python train.py --image_size=64 --num_classes=5 --pixel_unshuffle=2 --widths=[64, 64, 128] --residual_init="none" --optimizer="normuon" --adamw_lr_other_params=0.0028 --l1_shrink=0.03 --epochs=60.7 --weight_decay=0.003
Rows from block 10 of a small class-conditioned image flow-matching model, named by matrix and row number. Each number is 200 + 40 x the weight over its row's rms, rounded and kept within 0 to 999. All counts start at 0.
After each channel's rows are labels from the 100 images, of 14976 (inputs lightly noised), where the channel reaches its highest value: "lies over" is the class under the peak. Only what is clearly more common there than usual is listed. The data: drawings of small networks of dots and links. In brackets: how many of the 100, against the usual share in percent.
# convs0: first 3x3 conv (model.decb.0.0.convs.0.weight, 64x128x3x3, each kernel summed), inputs 64-127

convs0.0,200,200,200,200,200,200,200,200,200,200,200,200,200,200,200,200,200,200,200,200,0,261,214,200,200,200,200,200,200,200,200,200,200,200,200,287,200,200,200,200,200,200,200,200,200,200,200,200,200,200,200,200,200,200,200,200,200,200,200,360,200,213,200,200
lies over: dot (85 vs 7.7)

convs0.61,200,200,200,200,200,200,200,200,200,200,200,200,200,200,200,200,200,200,200,200,204,220,201,200,200,200,200,200,200,200,200,200,200,200,200,0,200,200,200,200,200,200,200,200,200,200,200,200,200,200,200,200,200,200,200,200,200,200,200,200,200,199,200,200
lies over: dot (97 vs 7.7)

convs0.34,200,200,200,200,200,200,200,200,200,200,200,200,200,200,200,200,200,200,200,200,165,194,203,200,200,200,200,200,200,200,200,200,200,200,200,0,200,200,200,200,200,200,200,200,200,200,200,200,200,200,200,200,200,200,200,200,200,200,200,200,200,152,200,200
lies over: link (35 vs 6.3)

convs0.12,200,200,200,200,200,200,200,200,200,200,200,200,200,200,200,200,200,200,200,200,201,203,199,200,200,200,200,200,200,200,200,200,200,200,200,66,200,200,200,200,200,200,200,200,200,200,200,200,200,200,200,200,200,200,200,200,200,200,200,200,200,196,200,200
lies over: dot (81 vs 7.7)

convs0.21,200,200,200,200,200,200,200,200,200,200,200,200,200,200,200,200,200,200,200,200,198,200,198,200,200,200,200,200,200,200,200,200,200,200,200,196,200,200,200,200,200,200,200,200,200,200,200,200,200,200,200,200,200,200,200,200,200,200,200,200,200,200,200,200
lies over: dot (64 vs 7.7)

convs0.38,200,200,200,200,200,200,200,200,200,200,200,200,200,200,200,200,200,200,200,200,434,286,198,200,200,200,200,200,200,200,200,200,200,200,200,178,200,200,200,200,200,200,200,200,200,200,200,200,200,200,200,200,200,200,200,200,200,200,200,200,200,200,200,200
lies over: dot (43 vs 7.7); link (31 vs 6.3)

convs0.32,200,200,200,200,200,200,200,200,200,200,200,200,200,200,200,200,200,200,200,200,224,0,191,200,200,200,200,200,200,200,200,200,200,200,200,107,200,200,200,200,200,200,200,200,200,200,200,200,200,200,200,200,200,200,200,200,200,200,200,185,200,213,200,200
lies over: link (75 vs 6.3)

convs0.47,200,200,200,200,200,200,200,200,200,200,200,200,200,200,200,200,200,200,200,200,200,200,169,200,200,200,200,200,200,200,200,200,200,200,200,0,200,200,200,200,200,200,200,200,200,200,200,200,200,200,200,200,200,200,200,200,200,200,200,200,200,0,200,200
lies over: link (82 vs 6.3)

convs0.23,200,200,200,200,200,200,200,200,200,200,200,200,200,200,200,200,200,200,200,200,0,114,204,200,200,200,200,200,200,200,200,200,200,200,200,176,200,200,200,200,200,200,200,200,200,200,200,200,200,200,200,200,200,200,200,200,200,200,200,178,200,199,200,200
lies over: dot (99 vs 7.7)

convs0.10,200,200,200,200,200,200,200,200,200,200,200,200,200,200,200,200,200,200,200,200,200,181,226,200,200,200,200,200,200,200,200,200,200,200,200,0,200,200,200,200,200,200,200,200,200,200,200,200,200,200,200,200,200,200,200,200,200,200,200,200,200,200,200,200
lies over: dot (44 vs 7.7)

convs0.28,200,200,200,200,200,200,200,200,200,200,200,200,200,200,200,200,200,200,200,200,206,207,200,200,200,200,200,200,200,200,200,200,200,200,200,0,200,200,200,200,200,200,200,200,200,200,200,200,200,200,200,200,200,200,200,200,200,200,200,200,200,200,200,200
lies over: link (98 vs 6.3)

convs0.14,200,200,200,200,200,200,200,200,200,200,200,200,200,200,200,200,200,200,200,200,200,202,185,200,200,200,200,200,200,200,200,200,200,200,200,150,200,200,200,200,200,200,200,200,200,200,200,200,200,200,200,200,200,200,200,200,200,200,200,200,200,260,200,200
lies over: dot (45 vs 7.7)

convs0.63,200,200,200,200,200,200,200,200,200,200,200,200,200,200,200,200,200,200,200,200,198,174,201,200,200,200,200,200,200,200,200,200,200,200,200,192,200,200,200,200,200,200,200,200,200,200,200,200,200,200,200,200,200,200,200,200,200,200,200,181,200,204,200,200
lies over: dot (27 vs 7.7)

convs0.43,200,200,200,200,200,200,200,200,200,200,200,200,200,200,200,200,200,200,200,200,218,0,186,200,200,200,200,200,200,200,200,200,200,200,200,90,200,200,200,200,200,200,200,200,200,200,200,200,200,200,200,200,200,200,200,200,200,200,200,189,200,209,200,200
lies over: link (62 vs 6.3)

convs0.51,200,200,200,200,200,200,200,200,200,200,200,200,200,200,200,200,200,200,200,200,198,169,201,200,200,200,200,200,200,200,200,200,200,200,200,189,200,200,200,200,200,200,200,200,200,200,200,200,200,200,200,200,200,200,200,200,200,200,200,179,200,203,200,200
lies over: dot (29 vs 7.7); link (28 vs 6.3)

convs0.11,200,200,200,200,200,200,200,200,200,200,200,200,200,200,200,200,200,200,200,200,200,189,200,200,200,200,200,200,200,200,200,200,200,200,200,25,200,200,200,200,200,200,200,200,200,200,200,200,200,200,200,200,200,200,200,200,200,200,200,200,200,200,200,200
lies over: dot (98 vs 7.7)